From a checkpoint of a small encoder-decoder audio transcriber.
Model: encoder activation relu, decoder width 128, decoder activation relu.
Training: soap at rate 0.0039, 1000 steps, batches of 64.
Data: trained on short made-up English sentences, spoken by a formant synthesiser in many voices, 26041 training examples, 2.5 epochs.
Rows from block 4 of the text decoder, named by matrix and row number. Rows with one number belong to one attention dimension. Each number is 128 + 32 x the weight over its row's rms, rounded and kept within 0 to 255. All counts start at 0. Numbers have three digits each. After the name is the row's rms in percent of the matrix's.
# v: attention query, key and value (stacked) (decoder.blocks.4.attn.qkv.weight, 384x128, the v third), inputs 0-127
# proj: attention output (decoder.blocks.4.attn.proj.weight, 128x128, transposed), outputs 0-127
v.36 095:141114177145125173078112180188156092075168167155125109178149143091119161166149118154107185111123142143116140076119074096132154059132134134127191173064096151127104120110183123142121146124194151150128129157067117181136104114052121161070157133115162109145112120116113097117129090152169061107105136143121120127069110148137114062082099122127141125085109103158175177100140160131158091147186
v.37 097:104075159154170168157220076109099079103116172164097145136165079111123152136073072144124125159147123119125173084140128127123109169088161101132146096083156131107148097056055137180077098114151104118126121122137108140143127107127161154192123118169176088155097152153181120162153108127162131102082139080100122177097092120183123104108166153097114070106157142154128122108175187166126128153169
v.38 097:090201136095101121098107122093130156146144115166168194106060124186146162070113082162162127136088126173114137109113130102130109146129184127118170075118127142126146108122063196117179159179176157087120148154132140130111117170116109068091145109148157126149126120154112108097120163151132068086099139111108172153144172138115122176091202136114203130120105117073180182109077119144150132177135
v.39 084:174109132167151126107110143124146168095149128174084138122161149156146080180128074131178129067168122026070200175171159088105126126137176135166110097112163096113112126109156128088141173119101096130169131171075112105177092114143119120164125191130166116114121119142183097166142151165097194089176098052163138146123160145115114114140124100113155158105151150094068119109103142147169135123141
v.40 095:165167120170083087157115114150111187131189176106136094151081156128148104137147149095091183080099182066135144161194104133111108153108118113143110156198163163134106114179163127092112091141149102122104117143067100149117139114161167104146101120116161103139146096082200145160200190092106182151121138107122113112135094148100101155087157101134060108134181071107109161147165129129122159093114
v.41 092:122096121154110119225086106128144185125089139123138089105079127171101091084140131116122071159170113152085109171117163171091151193138100083146143158140098136121076132073146168132125119145159156137166143108085131126153085133099130072120091066131134134166155137150145141106137176094139048137150143071121096167067141119130154158113156107131122121144080136183177080073122079194163128138158
v.42 093:119095136111137067089158117130097103158127069093107095163145139108146129158144124133064145163099056164130107079158129146127081091153129084105152097131169128131109137086058138136135144126116123150142123107161125158158086117043133139120126093196144147101180128095103168154088079127068111115144106184143173177105079081091093148091084107161112147136156141134177111174113151119076172077059
v.43 099:128082159161142115129109185123127208121091154145128144121106141149100177169111057184110108105186153137114120093092136113083101127124100138155137080168124144115113127118150120232134138075119113107094134138108118145110125125068096139072181182079117054075091134198123120088147176116155140120147116094141157141130197119105098159106153123108137130161155079113128080159118169095086104185149
v.44 083:138123110099124229177141108117084125124175121138111095130126119110160115184180056077167066132155148126112136122082113135096082107082070098163089182150138106128125117131077123138134096136066146105107135106115103159138193128113118111180098161073131110140161161120161153107118201179123143166135131152079109135149104128165151133087122087144200073139098118147162169139135086153144140200118
v.45 090:154130094110118183167115091110107163144107142136135143125132151189102100172141108222125097121109105078127161139125136053083138135134123120125114185106086120106090076106138145098090126134069116126138131134118117121135099173121135113106131199097130105179188129183168144149176134143084210142108120139194180078149118155094138183108149081082174165118141079169123116115128133117058092154172
v.46 101:125118104122127075133143124112132142114094166155148114123125129162104090150170077129127132107137143133074131183103157098080098185136096118139143170100133101100148179197141105181160155122134084124170150158185108121084076121092153151136111122115122109097126127141127094169226059085119098122115112130103120153076084038120142157026099133081136101156125187140101118092132191126157144146101
v.47 091:153101146138154128120140116157102185165133092097196115197145129135087106095175122123126129074135121130127152132146102129111177149164176154162139129146138104111087152150128179170130131146170066097083110173108075182214113138149095120080149108150152092110108120164170092157147123170127089089201190087154119113167103082106127076173074106086182134109144114134116085164065139097141123107137
v.48 124:094107121171131055132089166132157150114154149119132141143172120131111123130117140081179141096136165084240128095176117182180119134107134137084136131138136190100164124078112151146140071189096143087127183129128173086121124084161132102160094109145134094145162157193123170128184134128185134100109143106148149179106103110103137136119167193150103132146146152158144176093104118192128060110115
v.49 100:089112111146111152086092104132149182107036121095190082161171153196101179105089148120072131104113123210136166145104110068096154125184161117121115172129109133124138150111113103126115109172107075140103139106204154110079108116099119170155154089134148134142161161107128119085154113137202165146129123126131109197091100125180137132157103083136094165161139167159174143103149113160114080104137
v.50 094:139154071115100113113131138138140167172153142119126122141074117093131114084158188113119190120124100091165120125119116129158143159148094133142070120123126167123126136140141094116101177031166138185139161132144078155142174145121132121075144165122108193159126116093128080144194175164114155150100137189151075124138145078143125123122130174186164146104139167191089148176181179076087079081111
v.51 095:183175121161081147058113079119159141127083156163088169120109175163178160173125126148148101129131120148134109110097133165140093116143158114098167155196152110164153107137090076083184128129117119126163154104150113114103146185059126131151185126071126128180139140131188161101044129119167156146129094124204091115123182155059094101168160101165144116129144113135127102174101126156146149108154
v.52 098:145130077110065083128124100104132115103101137119177157107210194130144125098081203136158146149121159152201126136141131157156099092098172128121059139146114141160146173105134097161116143177103134097162203115184134100142114059127086159087137141100125122161162150154138114191181089139121163070120125151071087118086123148078133176152123148177152164143118090144121138093103116166138107127096
v.53 108:111152163111086145055151118102148126134066079089151098161146122161132106130092169080137146083117078147184145112156154091146116139138164111152157120167152174096140122049156095070080113177116101104089113098140131129137092135065101183191151081094097156161107121113158127114126133120072211120136143079093064112111118136124116140147105151094094132109143162080096071112120136156158094128062
v.54 091:132090134105141115054130129150093103117115082119192122084158159162189133076139122087138195160199108122083125113102123143145079144099191138104111112083118170084178101147126147103127157151066118175154085069113192131111193112118088103160119110152103107068103147142167098120106088146158108127130127097107108172126125133147103122173167151115195167099095078078107151103113161114140162125085
v.55 097:110099116106126165065117115165123096095179122138113142105145145101165156140140119187153165120155077181164178181102103210089140178111104147099108146188141178105167163134165122076094119139108114084110138167158096118131108101166121147078115102160130190145123148131130155200112147129123140177048084157125123089111176121063119155125108138191102149113116093060104144123144098175141137106164
v.56 092:169096163179090130157172116179187154118138111152134073208157121138137101154104061170146144105162133165153077159135095092116085160069119107125096212139130124129105121138120120103095110112120184107106131067161204124070116081122136141053108168072113084091171106149155107105158166088099166100117172094119125138119135122132124138120129129073157088060146124148117132131131140176132117151105
v.57 108:074142077160136139152115160129140124176107142115152107132159168184184091101095133119119141087137037141152112128101154099156117107130166183088199127207192154097164083061093136089143105140123108149136122157185132118139177147186131223126099129135151120111130097102095138130147085130111177088149157124147093153118108105125140122131134155189142079134086164118133061116135147193131130146114
v.58 098:136194129104130059125097104168098131165173030112093135101125145111135140129147090126070122138121158110116116147157080102135104120172049134069123144105125114156106111172138173149096204116167116110144125127180098145109120109118102128092198126145122064076129082097186148167063106196160145107155166151100166134102160171118115135125165100137115149117104109075144105118147149089172174109134
v.59 078:185068141147131122148120098149107074163106090112143169129134111097128116198170120110066173117131062066141155161122092177128152164139126160133140135103164152151115089150135145061151083139139152122164123139094144056168173151141141080081159163107134139135106136159151128162123162143182105150041152067132161116094118133140152136177132132128104129157183109080064106177168152094103159154079
v.60 096:078198075133105160121123172123132114125124118130095124143190124122087099127133160103106112144176143096134175137162169151207142133147155058160185110114113109107157120191152084066165112135121136056167112107149120151127171164170092100156137165116123149104174152179118151148159051095137161171156121122134157105066093079131163101175128172157148166106097108105175140109154119111150141165185
v.61 091:135099123127095112170149109124083089121171126181035165140098175158137173129092156091112096148130197108125158139157135106118115145163143082131096150109108089086163129142156100088189121105164114086137141184128127163119133134169149104141116149175145101160081100119117109121138081094185126175061109187163122087146165134143163104178168117131075086126184140090152054104082121167076146115139
v.62 086:170161090157159138113168145111108128150095121203150129100116112195147094204108114140110109122136098124150117141116107105151153100100111141167195103126135111123130137155094127111117168146166110132133145146099129156137170124045113138178084145111076099151148156088136073089083127147091107074170129135074137101153192121122165094099157130078131169093093177132161133139088145189074082097031
v.63 097:153123101111128100069097095142127133166120147088153158189069162149163091123164116101119103141177134097124088155157186136100116132093160093078148163159100102147156122116182116120172115133118153131153097170074053094138159141102120114136140091101136115186198096136100109182097123113110134125137130056139184101114131126107201104113147103098073115143128067068130151132078069128124200142084
v.64 115:166102169126146131117150088096137147100142144145140150097155177124099198121190158135178131161051147147137190082086093165107176075114088072164185119082118115163100147174132136083107160156151150111213098182139116179078173204144125126193151098119111096102164089104096154124154098161144128146129099156146099135119098129133132080155125135103128104160156138120148120188161143161104136130149
v.65 113:071117102176083167083130102132198132094164163112196171185112097129111106147103131090129099150111078150156152071117153134172073147112107142144070148133112116120178160124131082114129063106093184076062128128171162089181137117137106160140111163105154101080098135158133116133111127091193107093114194095140102126167183109139133179144115136091143183136071127161107106129107108144142098090128
v.66 091:150133128095087154145144109112129081140150196155090127127080135059091199143153128154103177140129153172151138143081152123149130163149089194155173207195154101115097117120161090094114109163156151164156153132115157125067134149075147137103101171120098111099118144058129101099088072161134098108116134124075172167129112092176142122147148089143147075079103132165129162132141092133051121151098
v.67 087:149158098120111116120096174104165128142108206107122166094105144125107149136189098178088127145185095187169113082141121138131126117174157079122200208138114150130108118189206139139132098148118130122178096108112100132144122102155161087143165175105185150087120110090155138133118095104144145181086123089094124161157148108078065064140148162108100172116126123123096144071183119173134125113159
v.68 090:144060119073102160138139181209114134096142139121121078105088064119088113176080117171164146170102186124126120161136135190164085152116115184176087144148122092137126153130147149182139143144163174125139166160180096083108148097165157152166125125139176149208103124125134098072131124177100185156127158142131176086111117151144131135095108118162136144137145097112067171117066158100104132107132
v.69 096:156143097117135135114101079146178144120088094081155144124137184097163175154186168192103167144179094099156129105150133144129165133098192167133138175150151123104113165130101099156163109120126056138093115118115131190111137154150187139129135219181137122156071123127130163142200146105139187127183153140124169138095187090119123174117107119115088139172111143141108172113123141194167124152171
v.70 102:146137119112119133168096130162133151120093075171104107123124137131196132220129092128134143114157108120080070124126060118087098137064159085121155149125130095119134122092106144079161141127114151136180137162141152124118120096165139122146176137167058111069122134177123148158149170101151178103127119141158055117119115149100080048094094144148110113111182132183175156054151101131095183165097
v.71 118:147115114122125037127123101097134099126083101120067082111140189202118120153133104129114157167110122151174094126083108179123144130129144124148117072113152115156131122143141183180129174090193110157193114107135101113082117152074133110115130148144093114157131132144158136177212137103094141126126068117140131107112167064170109094174128148124128044168205109140107100147147186156104159133123
v.72 087:109148157140129117117071172135139133147084135128130139089177215140113063180126063093095086126141120116106110203105088126124144109152143129134153101142124111157200150103109123148114138075099148098148148099100129162121127097124111091050135150059146088091178137195138107061105098167120166154162122110143178146164103081101127189088133116130153082174150103145170121132100148165095143169167
v.73 111:175100082152070118171162195147072096145128148107166119137113110133189151091175097124165101111096161131116136126135078077078145102148151153142120108108148121151084080147163146142091113085104152159162154082129109140108130136094172134126128092139146108094136148130133101118106125157154117095130076159137198136116117119100132120074148076103167089109176109151042206130140104091201059089180
v.74 105:051154134129147115137150136117190104178158109087141107104129187157146132126140109126121163116151107063126081182131157081121153135171203106111163228168080057131135151119174158181128101075089137125192135102167169100167139121129119125071129125122129121105127140110119133078138170165129132156104137134167128078145074119144131098059151138152161112142121129136165122148119043109143148160174
v.75 103:100133129164113142063080120176129148146135127120175136108137081102182129083138108135138084079143132126161164107160121136074167148065103121092089123106144083129102152145149106105161099091078112095100185116166127125094039069166079120106095163130111072145107081177111172146108161068142174081105081157155141154118160104181114089155118139174118171103082174139082134098164152159146139133148
v.76 095:082090103150133154128122090167134108148119162135173156109168053145136157142122127126130110125141134088082125161151107128124177140144162165067191151103138097152109063124175186150192109183159134175082164113098120178140138151159173141066134135105144146146087153129082117095074174135165186121151107099165133118108135134087110126122158151123182196130059183191115156165095134123158137147173
v.77 104:110143154098167121084174133128129115154107100136127133140063119139083152166156112148129093170153124183103154120060114104144120106117121162163228124164130121153075092125117127138105110175102110099094118127117123148171154109081092134105187143136095112075137095137136093148128098093054168092147141055106086093107165162112129055111144123147132076133100087078090102158125126169072214152154
v.78 095:168180155180152147110164124142095165104126097137098096109112100110131100065126090180111159131120101133152174122176091117133084121098172175089152161079079100133133132116086178108116122118074131084107121095121093161152149139145185180152061124087114120177151079172106095092119064132155101113086151149081125167154133075124187123096108128174171063126170119173084152090130133130164082120154
v.79 095:125105170105066151077115118101112101149127159127105094143089132141138046094093133091082166111102074122075113122101149119147113108129150090087120145188160117125113129109109092133099150121097158105100182153146178069158137079162133186093160125165139172166131118117151149165054092121175149095197161130115160150107153108082103167198125118107092120114110143032101110121085091119129134162170
v.80 084:083133100120140147127123093138146162120131135152114134067124091126097198117085095087100146170118120127082056166131088116089111115098094139118086112085090141192126178188090149117094136142125084108144123158105109097155181147120161128130123151150131104167112121155203176141099155065051143150081108130174160125166123107193153074142115152104146045091095107136082170077119141124177129138129
v.81 126:101150182156140127176142109145094189139122088115153121116058137153144126156127095112119113108138207106099109144098179127120088074128081142128083134159105112174084162175127138191114095148099140140102143121128137103146147155149141100080162165090136101137110137090214139141163194121115160143088127189106120119143133081125101222134182098105196119163136084152115149105081174155084089106152
v.82 116:099124186103134146120194087087149166142161119172132126138143194146137150115095125117180150149078162079070155082109113123123153143120081118168101095108102079192076192134082122134135188136160122114122122139090129196164161146115168121111185124141143120094149140132093120136142158107122140145146072193105208152154122144176061114131110141139154121129067170150194107104118169105113172101130
v.83 107:162152202190070131115111133127153122109143089086112114099068047141134087096146137102123095124120082102095194088096133154123193173159156089108160095160121167147121089166153117112160082145160126134123113124115101173102146122145106047202173128092107119143198126127123076146152139073139120148169167080111105111146121135123129094119111160132072103161100127114080180114174130115142139180101
v.84 107:121134198091060135155123097100145166103091110067132165135149105152103155132087168121167153122112106152125151118142098112135103098121141071133105152114041178146185140083136086167081097185099087092112173112136120124114138080133081122116098068088115104101159141161171139143165161131159172073112195150142103178101151105172128105127149190101120139119147128101111134079124122189144058147167
v.85 107:122080147064118143125085065109169158123158135146079166147169167123151169131135099132116120144095166138128106136121133160134139125060154185178105148126168042145139210129112168189174160117139139156118144126089073142149162105131136116064145075169156150161120159146149093068080173136135135169127079136099163114180154149113118179209105096084127119107176134145166120144131106107137134094137
v.86 092:161157111106163154109067095113089175173151108115117112158094136197097112120161117066111121133169153156086138133124135123120126152121116113171180094119096216103111068139141139172127153153118076111125195151101108106118137087115086095147134167080119174130152094211167092073115129086128129096158103110101170152096141123151126126109069172138087142159185214145097119118130186146099135129094
v.87 119:135164140164161074113124191068109063119180145135100131125171115142104172165105181098133093135144098154135137114145162099138148139151079110122109085082073114125074147190138129073119105174099147091075110146094134097113130183141071100137083175104130127147103153152101143114118125125109081078068143109171103176116123056187087105128138175102110188065118095099120147151141140176093118119157
proj.36 093:135161090133133073133064097097108091209159106126085126135122154138167072138047130145115067138173050087147115146143150154117216134107179144109121138126122110153102179124106110162145087111072134122154103168094117122133126099153135100145138106143087106131126156124145175101109107121085135192148103147144181163116138117112146077121137087147064106129219069170093142101095119106107150154115
proj.37 086:087075157113102133071075143174078090119173119125110117057153156160109123091183114131083158082100103136091139165113188146082139156157089135116166147131133107131146193170142180095126174121159071119134134088090121103109088130141079123119173146112098144077125101130102138121115095108145186135123141170168134066138164123085095177067040139142115166105093091125135166118172096126133150172130
proj.38 089:153093156205109101098136122153158175114139147097129078141155150124116176148174052131127158104158127127159065162159081085099122147109157100096112120126122117120127113196129035118119107184137143156153167092137121148177112138111113114106131168095093130123098163138191059144138140132176125159175148193124102122094143127117140155155124147145125099161148131125080095076124150141121234092065
proj.39 076:153118101028100168156123160138147105182088185133104135088188075099096209044142160106148135131146056175127093112159134156129180136134094099139145137113169174159125135082105130117128119147126166139065073106103145125109132125142080078101051156159112158150120168133106134124094102160172152126073148172202159121105104111114087161108136138142153128132093118140131143111112133159097139126097
proj.40 083:085140154094089145102094135187130092198111087132113134138185161174197133182127118142134167144145150157142157133129132166165126135140095083117111070111156084093152138163092094085134112112110150147113150104173144121112102236052093097113132146112130173127108116149151050132119156156132117108157150086097168168107074133114104104125106101125161132107067145082099112142050117109144109070154
proj.41 098:178137171083078141120177133125094123121219192088130143116185125139143162087076140121072152075103090120114128129152115190179098108109146123148146113135151129146158137182105166140108153123156076194156168087118149138146138159164130192108147117139137146075122078071107162104095112180206171087133110128151123105125139094124142129072120145159121123143119143110071172096147182108095139161086
proj.42 090:126140125182159160170142163162110182099130118137166118147127134108159120087171097119147153102118116145152140153120103076108079098119077143117097090152147137135122159114143112146096120117092126147164103140180123127159146136226118167135186181075153162141114134102188135125100147098113068167096082148057103064111148109144099194082114055131124176112133112136130089068116144159215090121161
proj.43 093:110128122084179148149186078119028066148150101131112126095155106124140128073139111087107140137087117150063162159185150140144126123155126111122155114111117145108143101129086178077084192095107144119095105154155158153103071120144142106189131128182136139119129105150109136085078130127189138121108142164151109133115065133051167113071144137147106120131184121108096222104145117156138076146154
proj.44 084:139127098078126054111122074119152028118100129131068133110110091125117166154098171123162113204095157076117102111117165145159110162104151141086153107118153126117143123208146130141105140112172119131109144123120145096118098110106094100127090112126142156106093130084066078147102147156112135075184127099191120164096103131090132170115111189192107067155098138092063122127121085150117156084087
proj.45 081:164152094089090172139100127110117105139103155112146146105106121092210168099112128132156186141094111182140210159161105148143147139166148140171093124112120141069095124186130175128159150152114183163118124092142162152106175145108127080145131061177104170092115106108113064122129115119177057097129086135132096131135105129125084148101121161121133064108151126138129208122156113134130127066042
proj.46 083:120121136118131168114116144175077147131136089108170120109150084173089137109097114097079096132114129177064099103172116158164051162165063197098143097128175205094127106163114212103132158137094174111133134082138117148167107147115101076159186162133167145122142112125149111116092140101086173078118179179096139174145115172110113139136121157121106153143122125182123144179150109136073109167116
proj.47 088:127138096087120171200199156189079107119097163170085140159145172167169111113134149072125104140129114123152131155153158142114131098129102148139169099123116204113138043091091090107135105159086164209150056128148140149094129117140102142162123137103113099141161119115135101120159106128146104151135130189159116175114107109118125163079112184179180196076152170164119156083101123109129118112098
proj.48 144:125106153086155156169116097165041147095157132146119131157073060112153121099152110184080133131113078137085122146161113074062149149138117150167170148117166164109100150164131174092127141109070076103117148128150081179139153097199125149107131126083103085065173079110134117093052129092068127136128133122090140086137168075141148130140097118126093109135161113123084093166157157119126139105088
proj.49 088:134102139077114147151127168042086105132090175152119121124094128162129114098133095179111153113129108095088124124111089181154195084166117156173144120090164119105104152134095136056120130123202127160146146144042110140129153128118149114113174084117193155096144081124097099110164153100121111072116125151117179146123142048087150145079079131170136088148152186108065110144168162111109147125108
proj.50 089:139123147159158133126104133141120067171148140139159153121157115165138139190113165136204190158172152127138179124162168090157105103119120146074102094108098092159096148084150094127075141136102048117110121125098157096080135110171142092185110134122133075117113123087096171132080147145124116099092170134065141116110130156128101148119126091122128181110079026167129185153084105128142172128064
proj.51 094:073121123157127105081123109087080119159122176114156136144109164150070201106080127167101137082133107088141072146149052118125108121081160156112145154078156147121146112149090126129149100115135149136137071177148090131123138106141188062101109089133170103128146073150072065101140169100169100079122182101134161157148109136158126153175115063067114085079145163118140154086132130098156080125134
proj.52 100:111085165130179169177157096150056147099149142144142141156044069156145128110156116124123135086175095110067100152111104094111115094141120121134178152148123143126106150167137243125166141140076087138100125096126108160130144179155147130178140117086159147062152108106099145076098100157089123106100138119136090139149153099128062140117115110094086064114131095127115108108189159073076117111135
proj.53 109:120177146115143056181220080112141141141114161143100060139065120139106142099109132163054147129104117087116123123092096152115167139165075112132163125075117115132088072175098179149156157150123131110132092169159118079139123137151138118127124130152126182048177120108141105074114114133128142074104142115117159128135120142162133111125149124159136017098116179203087119132140152158157129126142
proj.54 086:133172138161151149168184139133130217068149114102153145156111074119092103111145134125080156059134115096114103098161108109169138131121100090184094125165178097169101094116150136184145098121149212104092102134146113129155113184094150162061115082097138187132192081116131164120153140114141145150124140096102138123162164130135119187110126113128211103145133147184131108075147154112184116106117
proj.55 091:113153074233117132197148138127077154105124129151142112079135110103192162081104178091117124153194088106135099121151169099088106129096127079139140103141139062138101163161143119203131117115165076123103124153107104128119130110210151123092116156145088096080126136098163116115130096128127121044133074097100171115149142154137139169150101111109145117110117171168120108122120176097103074183109
proj.56 104:178142143086104162120110151097174103158111144074108112104173151125147106091193175166094166094148089128097165164078171164158146155157100151131114092135142142125162135126125153047142088170124152160147107117071077191102108139139075113132109114146173159140116067159171085149137097148124126117110099103141146086118139118126118088057112146152080090192141129093056185179171141119110129136079
proj.57 114:111138164046158114076135129111071111092151115112072129182066125133074191069133105117123140116105149106099102153163108145109156127205136115126165144100160151097082121093128184115132152126106096126163151142160088158126164109145151089111190060155117099070170116149108108128092150132090108121105118139114147115133167081121115122184134125133141078102130157038070180170193149115156120140119
proj.58 096:131081125099093138130133130143141112120064161155098125096143124136098112141103149158178128182130152138211172051069143139143114113130182110154118106121110123106126110121144067142099086146172209138106148135074171124169151150078125042120093122143109161124103165131103097144173120101136132128114121115200114183163098162157166077083063175130124165151075155150134122131110091136112060164118
proj.59 071:117143082089151133105164145133129159094149133138092155132143142107169181058145109107083150156132152196157138065133152096195136100160155190120136118074111067096149070176125064147185153184106149106118076144187089159193128137123106149108101111135110180135135091105164126155115151149150106081105113119113138116163125148127146103090072127193101191146098122099082114189131122140147084128136
proj.60 091:168132164118126186145128071146121172094157093147113128140121117117147161152135082106094085116164143172143114070153175075103199179163106119127072144168169068111111140127152137172136135160163166133113156114162088152186131080145174171123141102100143108107126116113100165093163164102142164157194159126130103110180149122141112197118148171131184098132113141210138064155117175158083148096117
proj.61 096:118081135156178190074104142110110165105097134132210113124158119149130130155073147149198155167141125132150143178113174127193100093075137150098079089135100117134153186125093082121133119115102111159112098110079106125103172153160122129113117088124188092119066135114127110174143132116127132159092103075164104130088148122112088113122103110110100209137093030130157167117150081080124160110161
proj.62 074:141125123144099066097146099168160187125165083118176124163101194102100156091096120126104165054093100145144155126167115075132162145147114114187120159110078164139097123090124159136152138111141089120175164137171102150093170175201124158152210113139156122199130140139098156178178142158164120171180178159208097135127076145175141129150131129131158107156116140140158144121152124127166121107136
proj.63 098:139130097150144095162169076174106161054150113129140157124134137079123129119175127166135102057118145121148139105132094115181163173035111121132127099102089116140143094159119135099108076095123088146073107106169103140152131166197112080087134098117128164134139161133192140166102155146205107177158092129151110183126133150117136153108087122209111102158123163191113070127100138175133090150142
proj.64 119:129125134085138138135110133199128095083146138097123129137152104091115185131165075082157127088129139085117151112136117143112160122114113194136065120121133097125169114154167104165131102169117165154058150108074120083134166125082149145114072118144145148078106180117169131138144211145189144071147149125125083107137183192089123105100156192203187147154130096139138073135151099130130108182138
proj.65 142:137113141151145106131118117038097101213109111135102140097119166123163060120163216137154152143134133115074155152075110077154115064151120103167137094134112111122059159167090129048151162143141135099170083141124141169116131123109129152159127124148098132127139099104104116111078048103102118102141106136089159197105063130117146117125147113104110119090108129135185188161109159135173174155141
proj.66 080:135090084140144135124128111188154146138134104158189103151124181114111146128077145090051119126180101088135153081116123092142151096105177127076108120187101166117152118148137128155095152119075151133092098101164143112209147143123149099149111105130114092051112120165150138136130158136173112103106111077123137086177092231090125095149106075187146152121160124125124133088200105149104105069118
proj.67 097:133114129097101107136090152162150178103176156096184121123094107117130142106060112198104166092112124119196124164155089142109090111128109136102144161075106108159166136113113156183123111167117113153085105106131081137109113173160122082132103078136187129122113169142124125124133123074075098134127070104109126032116167106171119127083131133118069099132087080099159157172171043173111092129154
proj.68 086:116075117122087120190125142141144155162108062177127111128134154153153065124165144073115085149149111125145164135131163123126113118074116046113162137123105197115089130132122087137099126152151111106134200115122108183192124118181108083124110163111067077150110138142151147141079109101138158134137208133097099149120129128146081115198113109105107150158038122135190132142085140170094167145095
proj.69 074:102136184155140119148156129121127114088117101151146101122149084154136110147109085118181147127212175107134153190057130070146174085118167109043151181111129129149120076121132164145122172138136127071154096124108165109133124155096097103115135151155167075117125179089105114129140170165078112150191086146110085095134130125117093130118173092125106101133147138051093096190144061089079132119110
proj.70 114:125145164066107108083115064166133145084128126092102150100146064161049181080125065087174125188083123115135101105143135131142137086165131125099120103142103133170138154137137099138167154174149109122128111119110150110043117033142147134127197134118103095163134157128144138099118182102111067157076179151117185059133139090113129102143149121147181136170089109117137114138120128153134118144173
proj.71 138:155146166094110098151096138197162137079144138119137136135125113109133211096152070102207097127103182110123076136109104167062141167147114176128145184150151122031168154195137088146087146123092123114121117111150119092126144112127154100113116177130137105130174112110162152093096164148131136129141159127125085109161183148118105170079169201141168134207103158140150085142124131126105089137156
proj.72 086:103128071065097179109111110102122084078135131085191182134147151097088160143164168099123106148144152120158090116152167144146109107106112126100042130106112121145160144142146074141089091167151125142070145159163144090155066149103135140101143133181111126126104111079151131065170130133184165147085226127133167164185083156176107158139113142167150106198122159150145101152134131134096138115132
proj.73 109:135122172124163209097159140161140235120168103143125120095139138121150091168082114145120098098132089181133201095090153117117069096088128110115140181152146115153153084045110138180132107154163153133108136137135162163139129137131135129153120148120071138137110155108153127148139129122103120131098193135171085032171171067190104128091117110094164104122128136139134136090106083169139157167115
proj.74 103:158178146053075134156084136126083180065128122164164107135128157157110163130134157139151146133085120127083145106150144143133161105074159135128127148124105176171103115079071101130136137190145050132106096153113089123121133166130162137126104110130152061178146071156086140152120157075166133157098175138054183080100166149129088097110116115121185121121146131133135156139150152151057065138174
proj.75 101:131106094135143139099111131023162136139061103108091155170147108133163128136123148098184136052076165124135125163134109152143130143095120077117152071067105177153120125142158069168122144125154102136125116115124175116131108123152096104055166101080162167152086178078155079182122110125097086156165164108156156080153138109134140140157087105144131097086061162090161134143136073155140170134141
proj.76 097:121103096137106159101083095122129120140160168127147160155142120093099081163090156150144169112118140124133173115170141112181111138101100079049141117093134199140111130089100099103146099105111052148097109060127153107072080119100156116149107143123114115100117105143093155154177117113156134195058174118126126085177139127162192165111125057141173114139145093085056125112165087145114122065097
proj.77 110:120105112118160076118140156174157110089181119132155153131142115137105183094080118145073185102143077112153111132183105176120113198097148162051159156107145144150199137074153156148091128136095109169090174087165128131069120154157130115084107103138169118110101128152120157119174101147169139184077132109179122102079143142115098223133166116152125101124150094121114120190181107111138093126122
proj.78 107:152084127149121102110127149141134157140145108137118115124127114094155161100110118183129157047110088148136136183097094070220114090123157134146132100160173080158170086105151159149134102167114155140121101117114132098132126195055082119182081091098121196080131172148172114169113127132115097108128089126113104081163092085057187111122138088117071081135148126132088143108174116123126174163090
proj.79 099:110098078143094160140168187091074159134145114174147132179081134138166094173144215153109085105150125073123145133122139119164109142147152139136130088140149150157104162125127153080113117134170107130172153106114085178191077172136142059135099072158154150129160100100088111075178092147100141128115116106098146178121053105138141138098122178065094092149104118191138093115139138163162171118098
proj.80 090:113186079143166086177190104074075089145109128148193086117072164145168097100096126109077128099157135159085152139084093103147140098125111192166139117138132140107158111122142197139132122162090175126059084107084113124075052161151145109140084152101134181127105107123118133131147120121146164154145099125108091168105143143086139159102113144091098170147148085108098127194126113193084132123090
proj.81 127:145123092139118189134162168104141124160102098160106120151165124088119102083083184091169120165135109161174182094098081150081147133136173175172204155104105147133132088084128100117169182108078103107133034128138133155119092130156086144149034119109111119148135083123112128101110120154149102128165224121182151143121130115116109148120076094087156133101136141153172083132128125124119149141075
proj.82 139:094137127157146154118139157101099129113125118125124100124119064123100134140109180162123093161170101147120126145073083117090128136183159176135231191120172138139121151182166193128122145082053113139134106179103140098112142151209093089136106161073134104136111095121112096112087106118131063116127140136164101211111138157116095129115142194048124163138127113118103109146099100131110101068120
proj.83 113:123088116142081118164129069141141120119143213077184118131114085157137128169144150199104106101053128153096110128143095133130083137143098132142126098075178111089154127081093139127145093166138144078091196159173153180190147117135103123085154151119149136114135092149141089132143089120082101130136105052101118093153157172170173172088166152111161164133122100147151115132098134204145101117179
proj.84 118:181201111163174111119131126156146141141074183180131090092145157127164147129117132128093111113117123119141137140118187150190080144121099130125107088112194139136089068199106088114187097130157141131125096098214141193140141141083088101062126122097162148114122109117110095136126147155189173109139086105104066118167140098102145177092104080134124090101139135087122119107115138134099121165053
proj.85 102:080152138175095170131151158096122086161154167088126071136110115100106093096089155118194112149135099169084130152154092142114115135142179192169116172141097128099128106202162129071159139115093064102130082141077138126129091120146166179198090152083140074142131088095059147150129123150133116106138176135149143179080098151101078124112157139082138129154095140150136126171108200088104143136107
proj.86 085:137130116182148137105137134159184128101123150178156148084091117122168180153148103162085175085057159098199152143062129089119087098099098153102124101098141125087131073162098157142164136103128142153125161054175098179120125165141154048112118103161116151164132129078120137108121173174109120177133178100183124122141154109152130190139200124099171081109120137129165109096099123155111097146155
proj.87 130:135134137109181145122114117114079145099093124148212151084100126089127094106051041181095152151110100135167157175137121104146072127130143127114169143129150124128111128160115202137163115112153095148084113110125133173097111072145168131063136108150160086102106148143097101105098169079091133219103084141123145093098177076094110171055110106140117119153125116077126161146162084134138112106129